Rows from block 5 of the denoiser, named by matrix and row number. Rows with one number belong to one neuron. Each number is 128 + 32 x the weight over its row's rms, rounded and kept within 0 to 255. All counts start at 0. Numbers have three digits each. After the name is the row's rms in percent of the matrix's.
# fc1: MLP up (model.blocks.5.mlp.fc1.weight, 1024x256), inputs 128-255
# fc2: MLP down (model.blocks.5.mlp.fc2.weight, 256x1024, transposed), outputs 128-255
fc1.673 098:120074148152122126139139150092131149102174128145145142144142101148142174100161126067096159144142125113133158122146142108131106141085091105138127134126154136092071136077153148125123055139134120096095077135180154156182132143139117115133147190096176107130140155188184110078175142107173171142114074140162099161140148090170166108179143087147142116137133119160138122131142117102144209129164
fc1.674 098:124058155121106042164107124146081155167137161137126126074163161130089122142139112105121157086153076093114168150143127188126082160086115127115162111082072092164152163137146064167114172110143122163129110122157122157087175096146155117122107124172102214146157145124085098109174128115109182101135121164086175160126117162089106156117150124172105092149114160111171132185090092139189114115129
fc1.675 101:119135123139180113122105143095176139074147166162071193131150177139143132143113119164179166095140151139150117166151097122126103139112116166155116119147118131136108136122114186186066076164133125185116156139126133155162103143109129171113116175112191157150104116227172193179086101054088131151151087177104120100139072078151109103212126124150189141128170121173130061112122178154098140094175
fc1.676 093:079174110133096163088169155238090061181168129122174137114186115139047098058136128202132111149177086070134101148133130144118149112144131129081123160138115085110161128157160142146133152052134132137059137164138097152109125131109142132112168134181143176158116109139116117138157135182185164135145113137110152141114132160139135125095095120152107105091118146162102115100134078124108088193145
fc1.677 098:128110121109088116102140101138157117057098120179173115134118154123113114198113095190132117083113126161125115120092191169131171142126154170139128117111144144104144109118154107172092116119063159132111162113139156124176158198192111117072103093111140110129160097103139175201098105092116161146137106135112111139081121112129157127176078055150104141175116199088116165153127137087171115201136
fc1.678 100:152137104125147134141099133131147069143061154130149135125143150130113130140144129134133166127087120187156106147058170080143080150123085089117153163141156072068134128098114136151120132181103099095118094129105156118109083127149139135140135101109117218155076125142104085098147135115114106131127104115119088117121132094160120131140138174138192188094142121156166121072116204159178117172133
fc1.679 098:072104103136170091156101148155127126092107116107125169075132102155221144181099132099199135167131131110167201142060129156114180157070144111124107121124134108126140115114089131139124124085132139117113140098170186122159109105100184090106126143127094140085132103106063126106147184088135098121139112161131198131069136126154126146163066148129118112175103146087158082123139106108087104095099
fc1.680 090:106102098138041183121126159083103022188144183094126188120158104133107116144119186166129131149149130103105077104112132209055138105172149139132124082136067139198127144138172132183135103138113113126186143113129151137095164131146104110070123110133107163141173095147061132111057122173127126126189093180088121102098159109142130160141113088092172142109099203181105128099148204141079129159082
fc1.681 097:123050117156101130108171113135095151114102190118128084074073149145100130109128176109145155103153134112119131138128075168066108135151152145099121082084118129178122084171205173061121141140096160089181147105121175150172147136102168083165097125137115204176110182125119119186137125135165116138121127107118143178136097138146107151133169122088083122147075134101095101104131087079149171107132
fc1.682 100:102117166141114066152084088151102145126091168104206168094158131115121127130110088111104145073158146117141162092081148119201091156142119079151083150111118112126111112101088162206178104156123114006114115092128084165123113175131090152099154167108113140105104098146111174129142136105092131059123098153178162125114115080064051148171087154043095098119164154095125147114169111143133178125083
fc1.683 102:129135088131097124142099129173119170143097100082168075163123125126100100115166156114124101163171102154157128122143112137124148157122128099117148141165183102120189090109146074139207093113115116134064160126060143108126095114092101099135086111162101144102135181109152136097138189095094082099150119120121120088095135126122097150168174134082123159094137125102085066120129175127115126145140
fc1.684 100:106107166101122124141108057118168052051091069147193167146056137142160100150144132081136146111167123112119129175141125148161062148141107115127084151137101161159136200150130135121161159199192149166145129085103107139111116074239111125087118079085139129153150152160148158137174113179161160169166130149100102122129126134135132156081176088088206132168097124166103109142122145169095159139106
fc1.685 094:164134091154116117145079142131146121167138147142147125151083065116105136110038141159128105116130120076120128118092137147170068092088148142220162098097151122178165104092127149127122133138100107075154145145154080166113118119167115119137064157132061128124081138090121098127092104111087151130162155122137136172113160186148100158154121118155133141103138054104147179156144117104094113088197
fc1.686 107:109112111125153051137112141126081208122074145131106115143160132152121175152146106081127147103087089177137130102147100098134141103149115163148119127149104155098127117133128132169111077162156097136141096171116140154142079140105187188136180094117146182178130123130141142081088199135135198126075168153150155197065118103125118117107118090174170083126127201181104115144135099129125127138078
fc1.687 100:136139124055125115137173125159111190150159126163129164140102123096141086157126098094109107112092153119102109164223124106123132081066180104128106119150100102055145146181175181098114127162127086134165131130041097138138089118095102156062187150074131126144099176142112113160112139149142142174197119136083108123105162148120161117099120108141146104132126108122142117103151090147070148192118
fc1.688 091:075092097151202131090136091139153123145158125165125128104129098175059111125126112118172134080181119099121142150137112068125156114077173132135156160183178111132108126131096111110127109136073151121122129116100168168199096115142126138109095113142112174139136142125118128121140124160122156105119108146110172088130148154065106051116177131134124168196117128124115183109207156161134058156113
fc1.689 098:105100112081102156094075168077144157070199143149099138150126210121112173155117135120096106106151151119095092109165174116113095150181106084115149207117159113103171121148076188112140099095144154132159151163183146094207157126153195157122168080134093150086195053191164152150100118125110136173117151098175106146089113186086163135165100173079119080136091060085116111189130141147125115048146
fc1.690 096:144175113153135121221100099120140087110112155141161179154121139078167125141103139148122111132138102207135089103111137098180215096185151126134089131133116136126092067079087123135161173142122121135155147117093075152111136118094078141147097130150145103093101139144080180115107149069142152183130169159120084103112098154148151099134118142193140075150159148100179119121148133177150163101125
fc1.691 106:080084107137160116178150144107034145114097140150114198127109139204139150114155145085185128149139126176162104127084101170097154163149104129146129155175112074142149152134111139124128111106164118189132098069119078120071146124154141083170154178107125114097132077083160123122157111161152118119108130168122176149113089184120126123184141080155117200112142104147153151143124133110142141059057
fc1.692 099:100134132114210201153159141146083154120156092125170165115152139100118075158154112143078097101139135128088092138128129100131137073113134075110165083155074098130097136089077116143111109149117121149183113140137103132152055127166139096118097150100174119113111056141138130095146128149120119156120174146067061114154107038097124180137102179131136140139168141142159136144203148124119132102116
fc1.693 096:123088139150103121039161161164114120093117095121172119173097169071157164123094146121098116152118216160193122110108142074156131172147133129135091106141106140124138141148083132098161099139132145128153086119125218104092072145118071138111178071167172110134055184115123117086152175098187088082091131121158148146126104128163132108092098184115132161123090128120071143111151166210118168082093
fc1.694 101:150200108140135097084172143104145155159115140130117124125205117108088072129086084171139105115115151123156165145125066084149120142092150111155095084119135105093136116113169079133140143089151122109113111180122101143081200150055114131074163084129153171110139120132112192094104126085117145115136122129104096197158099139182069151108071108078109130101115155171135154131068099114127096084150
fc1.695 097:038096141130096171087129115179154119148101090123081121131095121150120095108169066119123137147148177086144077169175101142108110024141107117172089123100200118140131127115118142163159135113143143092156114167164155170101142101053111107177120134130111131158145070141124163124138109155147147170147162131138177099122169115109175168086098113166055170130166125100099115133176145159174116081138
fc1.696 100:112132107122167144224130110125113184165184187086147131108087151124063111118126107119086103074105119094139150145106114225159104121100075144095085105194123173156128184135155159102145115050091157101169113133058184153169138088139085097163067132166056129139135116162146127130105159095163153138131140178164134122126126163083115099110038119170126149152115151095158173102121131189142126113136
fc1.697 103:175114109103110110148155161125129101102146107126131134102101150143106053078140145122122080148176158101100150143109062095156085120102160103144181128135100134168138081174117165121164143092098157090116200186088161098131155102088130120183103182103113168127123117126124202032109107111099139127069150111106134117122128179118164111114149143124112209113167157152119137126114128142138168147123
fc1.698 106:092179068117107093128141111146143126141091111116062185174106127127117147126086174151092116108141150080118117129131135146110165102161123154185142131091128120141185120113142136145118073153094090133137137137151131149179123134182069035089074055145118165118089103156147115119084117120124151127093104104167132091137148155121131103131078116122104111189171068150108130132139081132087167125140
fc1.699 098:119101108186144174144173144148066129117127128142123094157143103100108101153159099095106140131109113181093172144135150104199121110143134159165120175129118071125133133088081172161110187139133141151122144091123161071094100130138096099131159119158177157097141178047147136159152152136165168110179121137144088132116097132094127132143142152187054113146145111108093120118183132169115079167168
fc1.700 099:192137129199189150105126196160129143115187109122145120150159143111176122132072170161127125179074165152140145113154130110150125133087153172094100131135143119195223209155167152164132116133169132147177139134084093185121119121109090119154124129098099129126166106168092118106128104162063134106102127106173145090085101113152126140088135117127124121096120149104136174138104135144100111174146
fc1.701 102:164120081161101194117133129217100175162045147135110129140134147192142155146057196068122170136153151128059182147121123147213094085147108111104117119142145147129168118161109119125126129211096178119100157175124158135114121134127134116081096121172143149066078153147102071146121152178078155089086173129130141188109103146115086098144151165079107152119105122122110098156119099106118123175104
fc1.702 091:160093108120103125096095139104170101121093155087111082158135128112105074229196096129112107139143143096147124156149152179167135116084101121083185125144083058158084075157085112158113156114126065158085126148136074157108100168139150071084138081113109097172111102127156156064150130052150143186114102160117189071129140072160131139095078144164103113117150133141150117108179162120136093107123
fc1.703 100:133131163190155110148126113182123152142136121163155032158114058137122112179136143087131125120174131129117143084098098121178171151157137137074129168172111076140083111134145114129144152139178134070202148095114133149137109121147149170079132122162090150073152083178120180120125130174080068165169125120170120083090136211111160120115153118096130077124112074144125126157143146157134128115086
fc1.704 098:133093164131115116150166169140162093158107160133136175152171104091167118171143134100129153085087089209136142127117149126167106095121128103168125087083130166183111108131083113137126172090136179137154163179121133120111153141159173182126099152119153114113138146069106089139087133148055107070141132182133146087134127143060065107131096101179162120127091152141112161121165133132187222132135
fc1.705 096:086124103165108141121143137115167109178142129146182118105168166123077102092167123132102101145111153103111117158134143167118166136117093103149104084120149165109185121083140118153178107145114077074137112140094126143180140097135116141110156066162105084119130046160166157089164105138136154060111137141123161142158132134135125117125139164081112100097122169098157116146078158113102182162117
fc1.706 101:143106150099083097187134105141151123098120144081117120113115056134158099134096171101105078168151126131160160093080125084110206125128100133133096082168093146141186095126150160129127061113094138090102067155105168154097195160139202170122139080156068104148127143183131167117098127133193085121165157125114149156059138091145092122109084183189102099139137182141166118114142132108155164141110
fc1.707 097:151142160026139126151117117141109074127096084148166141087119152134114117156191159081052162146192073113170168180100085095107159123137146132114095110104148149130126093099131148142100082111110079145146098109141173125099122118124126142096150131126106104097117124075108173134157107133143126180099166159159163162122149174140109085157183124114161103139127142080191165087129114137104177136138
fc1.708 100:149146135119131093124140070076124133113073124000128093119101086124184053097116165199135140209114141084134141101117084043160104141141136074109140106108109128161155097128118102112117113089107097107083039110115132122165103154087120147161200123135186084106105097158084110106212123089119135150166146140121120126129165111132094099147103093117088090138190118162111131139100169141159185104121
fc1.709 094:131160143047048143108134125128109119192113178126141175076149162145158133097129126091107129143141101136152109172173121103140073132127150160147093170113088113158162096113174114133133109120152062179112090191138056123166053127110157198098184181172155103149116159059116183171078172143172115116130133082110142140120139077143103111118187124111153127137110103118130119134109138116112114108140
fc1.710 093:126154086149100130113088099107072125135161100068098136151142144080099121124148084130131146091190126154132124124088178139050060153118150116103089141102143156153090090125134084114112131155192174127116110156102128154116160101136117160071126170110119127131185150145113119118128126146130111139131151179174126129132070168154184094105137138158178157167101162068156083136121115132119092166070
fc1.711 097:165136114123108210135102164127102155134119126104072127129123136142204096135108120128125100141140117148093150153121135156104143161087081115091114132159183113152128161140163157106106090101121094171046149134089152155118101120166117119115193149084111119093169178148083149145085114081135129124160133158139094099119154150112144196147073112130109157109118098125182185198150141147157132144123
fc1.712 101:116131163131124107088126155167173097090095152108176126162120137117128149122140076138196085130129172095133139139118142147066113147182140137104106140127119072149142153151111143140100026106122114145160107120166148137108119139124086090155100207158086144131180153077120106183129180116135104130142103112195154100156161102110180137121195070130157099090126144168127048141124113140095096081158
fc1.713 101:144115122157104120101094065165174083147043090090113184189097085093062129149134107123111148110106105149121167137114118174160133139151162094107099138143090091113214127105179074109144084126169106124136148099130059132079141126114120091085149132101068148200143105137045124112094074146141163141141154110158157108134124173138080098140150119094162127162146097087085130096157131138130110124112
fc1.714 100:135161158162162030133145145177099135141118150096089108148176181112193118176152086126165163086106133080155136136127128176121160183096157155132106179113132112137131122152155154111219152114143128173210136091085108133126140153142184120121080146136142137100090183137138125137142110141056133155116094141174127108105134146091093134109113103122155163103170152078051144152141113111137159150145
fc1.715 090:166132120076146096145077175111086165146106084144088130089213105088120165137123149133116095120116125071080147164156120171142109192150145144122084107176084091116148126100101122134047061160128154111141180116132144111149107103118202135139128143103162128115131138105102146100138116187149133145106081068148104167130198095090138106105193117173187140184153155123116150150173169128136112152146
fc1.716 107:118163104134106105091154143147140158145169112178074118128116101171114156123169115162064204101118159165128139174167164105157110074126170105173052082111118096124087113128114148119194164123144165102049080133157113101117079160151116142131157205161087131173121132119149167109185141106156103101042095156088116158123109123168147100138138153113104183104112090096164117120153112099142075112155
fc1.717 097:126100087092176201172060190103112167112120133102156094093123102102154172173144181151117158104121127163120180206172110135101129173136139097106136186098128124169120171088121144132065102091115130142168165151173069145134148103063160124091144136149096138144112135141138071100134161171044111145177136127112101137100122143110097068114098157096202162077133140095116120113174148115148106143090
fc1.718 104:125121169121134099084132127147097182129073112147137160104083133096156118051102133136120166185168110205132078124135151096067152099145133057172095146105170141130084141079168087122153140097101092124154135138096110173102122105127073124119086171140050156155170105077139142102134143129125133132117151093096149131106125162145141162130180129131150104131166103124149117081143109115130132121110
fc1.719 097:117153081167143161128099103118091101090068139095183128105115084140108183146140135101090091128131192082069198114074094167145172112136108110082151123130108139083086149127110177129200094126126104113123157151059121132112097084160134109118060123104101119146115125108142112142152149107158177156120155171140152158132165143192139119120141116097224146086200091146122114120147188162125133093149
fc1.720 106:127147218160099102103160086093132146089143190146083145128128107084140143172147160154152156130085178115130146112138150093126157175121149137100111136120115135158138097110057129119139132134189152108136145138093223156133100192111160089137133159085200143133129126142152093163115119154151134117209147087121182044070146154126102105181107141163145178101096126179103117124137061147098098103114
fc1.721 102:142118182088130116131099113114102130211115080140112146172158127134105104148117090163137151085139123137145095103108114154100148091127157114157166113089127156167097139186103104121119173190161156157132148204141125130104097080111153114159145116135101178078115146129116138074153080139127127136135102132163156132123167094139125153159125126092153109138121107144133173107130120084155185152088
fc1.722 103:086126129148163176128165096134121088118099165119126072118104059168137083188159159169141130119134202149111107151095132122125095061171110118148118105135148149141120132175093129107134116167104136127110069148156094110118116182137075136132159132196144139102057129152098123191136148171115181181098126124099214119048112110097091119142170125119109107145129111138073159153120086114077170136091
fc1.723 105:160084128099198113150170092098097122089089139172147085108136152092142106165119117133136200174056098103158134125164109047057099135184092113110174127126071131088159057131139127097109151147178159145106159104082120130116126194127134125088132175203137154124145157094074143164126105132131162112151159164100102037101129105141056173118159086149144079113127121187159102154090123156147119099104
fc1.724 092:135135076185158139184154159135126150101091197123157137157191178116202072102166122113126136125107168108133113118108106131142089127206099172123103144168112156116206151166135139125104126122144155126137073055132137140120182130119145153126117166092135117204100076078161111126147136087182156138128137097087211146133121155127119141170093177098117151114140127083152135156162055103097071093068
fc1.725 116:155111074115060100120125112108195088107160159182130194134095137113134166138111118127153119172151111138095103102114162141109122128129071150101155110177142173126161143088154172185119145190139148137099076192157145136096196119089106122142121117124152146114028121155122089131113110084104155152166118161140102147152131133081122126141161131117140145120148089114189157111113140108145118169116
fc2.673 091:117085120078112132151164142122123096123105145110191096091071140177149138174128125092166144112103139118101155105117095151143077087096106164126135133130198137163098146113185176101064143165185155124126099155136144099154139076136084122103083089073043109064107114140108148082152124139099095114154137144121180207140126085091102141116093152108129170093165108109166087104114148187123146109151
fc2.674 107:102109183103107110171135090127098131127118103124146115105133100091187139127114124101142110112087130136126083175182123146163167141098118128136180132094131110092104097093118119163153107180181142216123123076088157137122124076133087136172043154172141111147142150108149121115094191125144135082094061158130095143140099151142154095157097162122156177144187157089073187086103146102089152159084
fc2.675 104:144155128132167120130074157082170197155110054073095126127143104124147142106093125111120116127146068102169167112131123149100111064143107115121189119090097086125100080146091128137140082132116061089135070082121130080074157168101081059074103123184183203168109079113146132137126124122152169096065208146164168107175128082113172146177099132071118131151132103106121141143111134153116071156145
fc2.676 095:117168152148123098064074047099100135138116060096128081138102088058083105153150093149153129148156131140137121105053170116142115178140162183155174144138071091108124149120127164126165135117122116141134136122077111112103143184161116134052113157110103139183162061200168142148114207182090113122117056121152089110114158180146141166128134140114132125066129144093191168075149108086125133152135
fc2.677 097:118095118152135138111118097189171149118124157135144092070141135115176143066157087143117111176086079107144096102140119157162130125110147155075181160131148126142149056163135091099156106172150143166170154110155107160159104158118100118076129131138171165140117165128151119172162146171156146165134000130159112087136155128153140147187162140101205100138122114188131117102179131037151146115196
fc2.678 100:181148112113133182120146142199131161125212145130160141104110124080090127146099118099131118246168157097113152115142137122124144105113113124125122139160105092097108176068151096130125126153137132155096174176107140163113098089092144130105099178099149083131134168128152107127159074038113098181114136199129136114140183104153140172082128084172136115089140115145162155122148110118137130102164
fc2.679 102:146115196069185143141121140139175142111085119107084130162160139108141159124113114155063097135047116162098124197088122160128096109085126101129151179098128133163162152143130134158095123162147104151102155247143128136171151103111162139058085105122129222178125149127096126060099151131163145117128114176102114083149197158076142123073071158120148114147135072075122171124099063165178216118127
fc2.680 092:121083153151114163088072090097120191117068161158165126086203149157111175068101176151112094103145147155112128155162084125163145129102116140118106139103117179085127108150130106109114149173109081107129132164198128185111119115162165100117093090091102134148113159075119149106122073176074112114148139130107177142153073084157052129126163175185066095158092125116061155153162137175205138141100
fc2.681 098:098191094121091035114132161143120102139101161164167103170157106174121094123106140106121138128114086165112147136106124133073166107135142152140129136175155131062109176148163093158166125125083081138139161121111163184157103129133113123132084122105104098104144132137097141126145138185117135113159129111124062152143097194093110117100071148110131160130141147086111088174111192107159083107138
fc2.682 104:086125110118203164160166167089167126098103152089168139123113160154140144117135178130130148090094082162092163158136050100168120168116130111142143124124105099131186151143116143084180098096089177095109059138112131106165062124134160111104081104142122124154119092165120156177181098138083148096126079145187163129159139128119151086112146083147154129088164113104150119138147141086163169143166
fc2.683 103:120085107148082173113104110202101107066189123084143075154164129171135168148176079137130119134085133112161119142162151128132160145037098098155135105149098149074113120079193159137122109145184125156162169109151167115190126108109164170174122116173132108103145109106110156099089124192073039102121140111126158055154101133184079088076126086123093140138135109115124123174149084092152131082134
fc2.684 090:106169134160151043068156130083153119040125134177161221110158143169173135125125112103118153185130125134173125141143161099122105176123117166087096136166101077193119147161148199131108153188072149111125148175102144155097168151137184150110135153129089116110106095080068101076119085090147158072170106107089118121140128087159137153139091131169127137117141062118096081134094070111122156214137
fc2.685 106:129172159063103195141088171146074091113139107135076094154118118139127161130149089175172091162131147144096157162088094168140102141042091186166136181096097139089119092178113139134157145119149083087132110204140146086127168121129139122098180066149109139134140162086134095129119136150129090164137189139117134085082152132113141090112125106151128087095107148082108141121142054105083075081147
fc2.686 099:059119090164099213118108141132178166090143103128069141116068156149170159092122111063222132117083108160151125147098158151132103177077159144064147135097194158149169147172175105098118121183106119099137090110158158150109140104125158070116159104102164111130132135172153106122082121107147097102109144177114079100086127122207132130172148124121143166092145165109169101114181150139104139112118
fc2.687 107:154133139152057122137078104157136092111162100127116159103136130071142107135113124142105098141097110118069124133143137078135124168133064102144107129126068093130161123140127116162121102132134092139104155103112135189129082166108144095136102079119151107114137130133158148125113130101169116155092134102166153030184154095149052082117107069175093130098102108104105134116141179154120153178170
fc2.688 098:109181040087194149183097073128155148156084137119108156101134125166178131138194139126116109125227080140114115185122114188086151141169063187104117116120140133132135101110111167137106147142133095150091088138143086122149104132152101118115124074191114158122114143108102127145145123126072135099128113103147113103111163106109097163131120145069129143086122111046088096120138132086080170167167
fc2.689 094:188117146051133097112078117174121187172107131100094125137135127113102120120141091110111085168101139140126133117145136106104133112160140133120054171158099171139161099114147159166180133080170113150113137135136109142126165105178153120148128123131114109114069137125170092083105119119105115131160069195046124173117130109093098114135112145135127136124110182113124140113086124085109152173148
fc2.690 102:136119136094152169144128151136144078145169159112056143190065082112153123178116083103204126151149142123091122143182166108135144117165152207117107109154160071104144184167141114114141083144165128107124108151055097197144149132110109110106152164131100181146117081120144099047131062182094128095129117130158150135105136161112153114131117123105153123174153079145186145132120078087096085109103
fc2.691 099:102100153134168165160145146103098080165176149073139167158130103153108129123112169138151180139097120122121146101083151098100084136039135109125162154064158202133113105083168121143114104156113130124120197096097099126099122180147137077152080106120146058154113186157083115153134107094087141213144127191162130122122152100133179172127096156161103161142137206137058161117126153140115184098123
fc2.692 104:081137102123112135100155098153128147128198136131111086086168103113191155127147109132128129135137104112106128146079174099019113130199115186080163092169154146211096096167122131184094151038160069153126163165171129126161145169102128186148141172131182120162152112139167097112139141165148119146115121078087102117182108166078111114144150087079165144133159128158123092112129104159167082129091
fc2.693 102:126117150164121151070142058173153073169127074046106104150141095106098113157090074164136150100071161068162164089142161062144154114081153158110150077100123112137097142063143085126096098087160199110147132094137040118098149076099104151140175114112123110109135122110121125081133118130140113126166128134142091099082075151104118153133197182145184116105113225125110164097098113161093153124117
fc2.694 108:138069156152039103105153153079084109103069108043078093127128155167156080121190170104126105129130126189122122099135118148185142104095136161085060146134104147100144088183104143155089078128157117116130137109142102102078165114052126136100112130158139176101132073134126123156088138141140129150161074133129143137125115096072113131123138128161105101132148122107170092185180119134116131178097
fc2.695 101:130159142126125166113048135129115085125141161157116106153119146128179130180163109070120078142154112112118147052134124140107131176094127179110115139151122153131091092110147153127146169096074082093163180120153129139175137165173103137137077098092063031148122141127117159126095152110122089130141135160143116097139095076141061126113106163090128135102125139140128134103052133141086157119138
fc2.696 100:167087057143104093135147149111085145054128158151090086104139090129147137160118125093092128168124117090089094154087157089175111142096095132094103097116121100129108114110096154148168123128076116120111129136118142124117141169177156184166107127103075117079142190098191106116178158122124108145141167143177173119137111125167126104137179163125093153141107143126147130125144132069161153121124
fc2.697 101:109101132120132117131084165166131141131140152143139128110161100134034133184093107099156116114128116110156117141136157107158197108150144160105149188126107107039106136094128122105186086102145137165101101112102081169129120118124121124140084141034161091140158122078179134102125146143133105127156165115119155137183189137178098087113077171124118110172147095164140148111157136103180093119113
fc2.698 102:152100137196113184170113181208119156160166116127108120087117125146226072075155124165136179152122092133127127132116114123123148127122138109103139114071144150148108118091112209106157152106129119127077142094104136136193109135187115171174085120156127155133145144166060158100074184138096135151156190103164155084168130118146078139077179089125150214170093116087134110128127116080128125161103
fc2.699 102:164154142102132104102152111138158137133123115081105180116197171154164143189134138116120112131111062162084153186120164115143121096099109062100068137131210123081100135169161152117152144123150114131095138134105100197171154119080101103091113207086109151056105144156145066121134165118072138120119144155082117145110131169202138142147185165143098190150088204088111154109120151143113129096121
fc2.700 106:095115130125129108137109112139132055158141070145173066174118072144127122080130095143153116145125176083165157134132059170139160176098134136094182141123094178143156021109157096141136127111099126062171111180145169116125183136155179154040210097182165132044130104116093112107149082173129134158087121108131160132163054223140178135106110137140096083106140171137097136098133113114111141098135
fc2.701 102:125096175109148152135022134148147073169147139126119086089141232129140111158163088164183083109148139165139147130150124155125103088119121078122125141125103076104128110142108154087090165079124095084132119153147076131130199101072173158116131105202161147173135184062120097129138136190124166129137148099123138195160143126095164139144101110111110127101135180076107166157136148159098128179136
fc2.702 105:072165086200096104099127067081149121114101111104145096154173161145093105138134141128177065175113139092124165139178140119061181124123072114128136202116129111113144146153110139099178152127090094117127117188092180093121113078147108133063064205125164087098092167173139107145113086104090135217143102133121071088139142156116081164117158151165115137174141147117150099092156188100075153134119
fc2.703 098:083137121150160140163184138099138112079094132178161060128094100137110150119128154121173172178106141109146146154109184107188120102089189178174148136155161133124142137119077188097175069068083198224158144129151122163099100125129161136116143187116101175192093105111148161115048140118126179101161133076115122165136095116079191093101112111146107140180074150135157065073075134066102112147131
fc2.704 097:163157135146145125174152123156113178138160098096111145096134127151139203119221100061148182116102124159193163173085153124118118088177102150142130120127143136122121131151125112158068144122103116170127085082100127140117175151118088103139109092145205148136136171112127145157082153163130160074098152169095164166127147131122160130130108080183137134127156158064132169172100144200138152049169
fc2.705 102:112069167095142165117099110109113173113077159179147157099127153114136173093161096094102152116113124120150143151106129204134137129124131111112117120172064183165167159086127147070211174080122133078130112125148147171157097165156111164109111073186128112137114121133198135091082107134078152136164116165048169098124143141161097189109083074120192171099157126167115126179086209136107140118081
fc2.706 106:165116151155118171139072157111116119093104133104150145109138223089143162115137183146076091138132134106205073111076166075198107153210101147165102140148131157143092205097054135182124186118138115152181154117102077133166168139153201121096141111144093128106108145070123117077139126159153110108156152119093182152140108091167090131150123103149100115103153141157089153107081124155143123099157
fc2.707 092:139195112131172126110167136097112083190172165158085159110123127139119140165134142124183063080117090123157115106117125108091175127135150081104123087084133099129107088074154173102140108068164153142180144164148180103168140142125108146149133149158128152148113072129154117077098157184175141137162132131107150122113107079113060186179097140155116069083109153065123110150068171073109124126093
fc2.708 105:132096115125075138132130008069091116141179192178148123139118179090133112138122073109127121095146072152134100056075172164182154116117154085119165149132151105124139119063166151174154177131163187131127094160125152132129119108145128126118136104110103144143126128139130139093063122099086130123094162143133110166143102083107106122100156173099166117083192120083096161075116100140076102153182
fc2.709 102:050111122157163167112125122125156151134120144169162124140110103101068180133114133196100168146083120125079145129101151110157148117108142103126149183122124120178109132171173094100120124115079093160135088162135170163114001082174160134132097088134114118137116128123086111144134135152141159124113104115166146134107075168108187148081081151147091128103076116196129098086160155179114092164120
fc2.710 109:113105076119131151165154142103144079120050104104122134171146127134161056183123112142034103100070160155091119149124188108151202100135162105087147126100152152180199200126149089152126161111160158200154117203098091081160131145102167163136208154156164134141115155156072105086138097157091128154179086136192128105195185104080154117131118127070146123120079123105159106111123124157101141118118
fc2.711 101:124150112158139122108113193122104105097196151113107151132122120111146139141138094102120063099099161107129119122105082172149115072100198066127140116065105143170152084110091150145084192080132095136101167098044113125145170151133127109180119124091106104110114138140084108081125158206152145131167119104105134145146188123188159164194086153107104103106072112157153145104172115144188079174101
fc2.712 097:106129107108105125102092139092103165076171147099161063136167174129141140151142105122112105099152083113197147066156086143147148068158082104141088136167138165143152159148177075089100183148071115135102146120112134143089151156169095102049132137123157134112137123125158091132116120076163110158174174193104104147116141096089158112141154139140144100055111118098215112160161156052102114143136
fc2.713 096:137201065168225135142155136136107154153140142138111147134160160165169171219062124138079116131100051073109130100097133048117075151139066148128090124149097096112124111164098106125180151092149121115145166183070174171130135124112096113122132157108127150104124151069142094144127147132103128093075144143157083181206104077118096139159066126147189174124115140154122110156098147110112126135098
fc2.714 106:149147137108089168166175080094124142195121080140119158101122066088117183060129101145163158138143154161094129103165068075164074106146091157085141133092162123149138126115130154109116137109090091142162141137138095102150079118161085123127146118114150102172112094105183119209152109119092180133142132101124129116082141127121148127106110187171197112112136093158152081138119063093159115132170
fc2.715 106:149161168189153132102083126158168154187161077045153063095118087098125168169101155162125156100133140142127135157134128160154148157128143135102142144109108155076170078123120126117111074177111100127094179105074137197118113175210142151132106137141093181175136160092074105149111108134106068134136161075113159092084048142112156078159119143106148181222149135137106142096110087148118109083174
fc2.716 102:133160150113178107087098055103139143090107105157111077102060186139100110101184142166097160131153126092099147108149170133151129110112151116056035114131153089130182117133136158154220112157118099145121161105168179227162147098076141135124148151088172158093114153099136147143084137091136120135115081130134078127118126145123149107069127139177121111058117122105140141106147136135175156077102
fc2.717 107:120164155120148141108157143133149104099104136108113084070144106174149175084103077094088139154171092100170102108138097155190159134152083151143108189125128152165134103067150111083133137078096133122153161135135106166115157085078155145091113168113137173114131154102085151110132163150078126136104137186084116100089189070173147052117119168143155106118128111124154130134199160071158108160145
fc2.718 101:126078105088136098151102131158078206089097118095120126174061090080186112121122178126130094180137129127201093176061137128103135100137137202123169112109127050139118138108104155155150195137086092139143143181155136153108162089047071108126173125137091098128145130151128158136110138159115065120169148142110179128128137110081152135156105094138190093102117067177072113149079110162097150120137
fc2.719 102:106158125092121115132075169114183091133123169202131150111103142063151137101133130105109103098131154147125152117124091133110153134099128117090146101155154123171149154078159115099139164112121111117071125086116157204111140105108149114157106129156159120099127089164110114158164120154164129093128136142116164155096159138148108143148147080120054139131133117162135126082076102157079067136095
fc2.720 107:112160124120093105112070117142139176178114094112147122119146108176151103170146094145104123155144127102163136194118045147154209120213105085129167126146128128132051164137072083121104096117160078088124150116122166148171112124082174175097085133125138149177072123133148113134126130159134172090141132087123118119106170108132156118132118192131169123124125122168148129062108118117114109187113
fc2.721 098:116162121153161137108198097115121164134168148084086163135109108174186145191124121067084122143182142156182120137177116147138118156166140150123146103113065166119137127132145047081135150122170152134127119087165115138154114137137125180153112135158117095125128160132155046133150115063113074074115145151142131135100152102114186122147186146171103130156148113082144091134129162148103151145131
fc2.722 102:157110100124150154142064118097208140171144163135104168094126160146138092179202123143108105138140176145114086136136176124113065125122112115117163123113122140110124165139195156109124158078110123164132162102084138207111113109141131127187126147100181139145141147142173059092154093089131135158131133137136097074095085109105080098050138149131114095118117110088133108123148185135094143162161
fc2.723 100:083135118171124132150168166121118103089101129116110140136122129094160081041102155121126110147132119146121155101128103124138180080180147111130141081161122146098131196111068102182095087121139090200108159204124135140104137140111149112138119173091105130113146109192108126134114145088111095140071160151144088126121158120197087130116142173169149088111142089082088130154099097124156175154108
fc2.724 098:132087061096092126153139088131156126099045115147171116150104139114100149120123113126170125119116046123104184122154086105057081053131133187068130153138138162136129146139178105168177133184140129126074117108120135142092127148088201127107118085234132160086137163208112116158156190101162116158123150148143189167130088093088135186132082151088143155149120171168095115093180137107139131117150
fc2.725 109:128172156146094117152145120131120185176126133135066139171127167144145107172114103189131138147163108123208133128151137138206133143159062136079130081112123149111110165117119160161191131180123076130154089087152103126112111118087115136147131114125138144117184126129130126097139159118110126134119126168164094117107103144101093090172096172125083095129112119098072162131117060118169183106072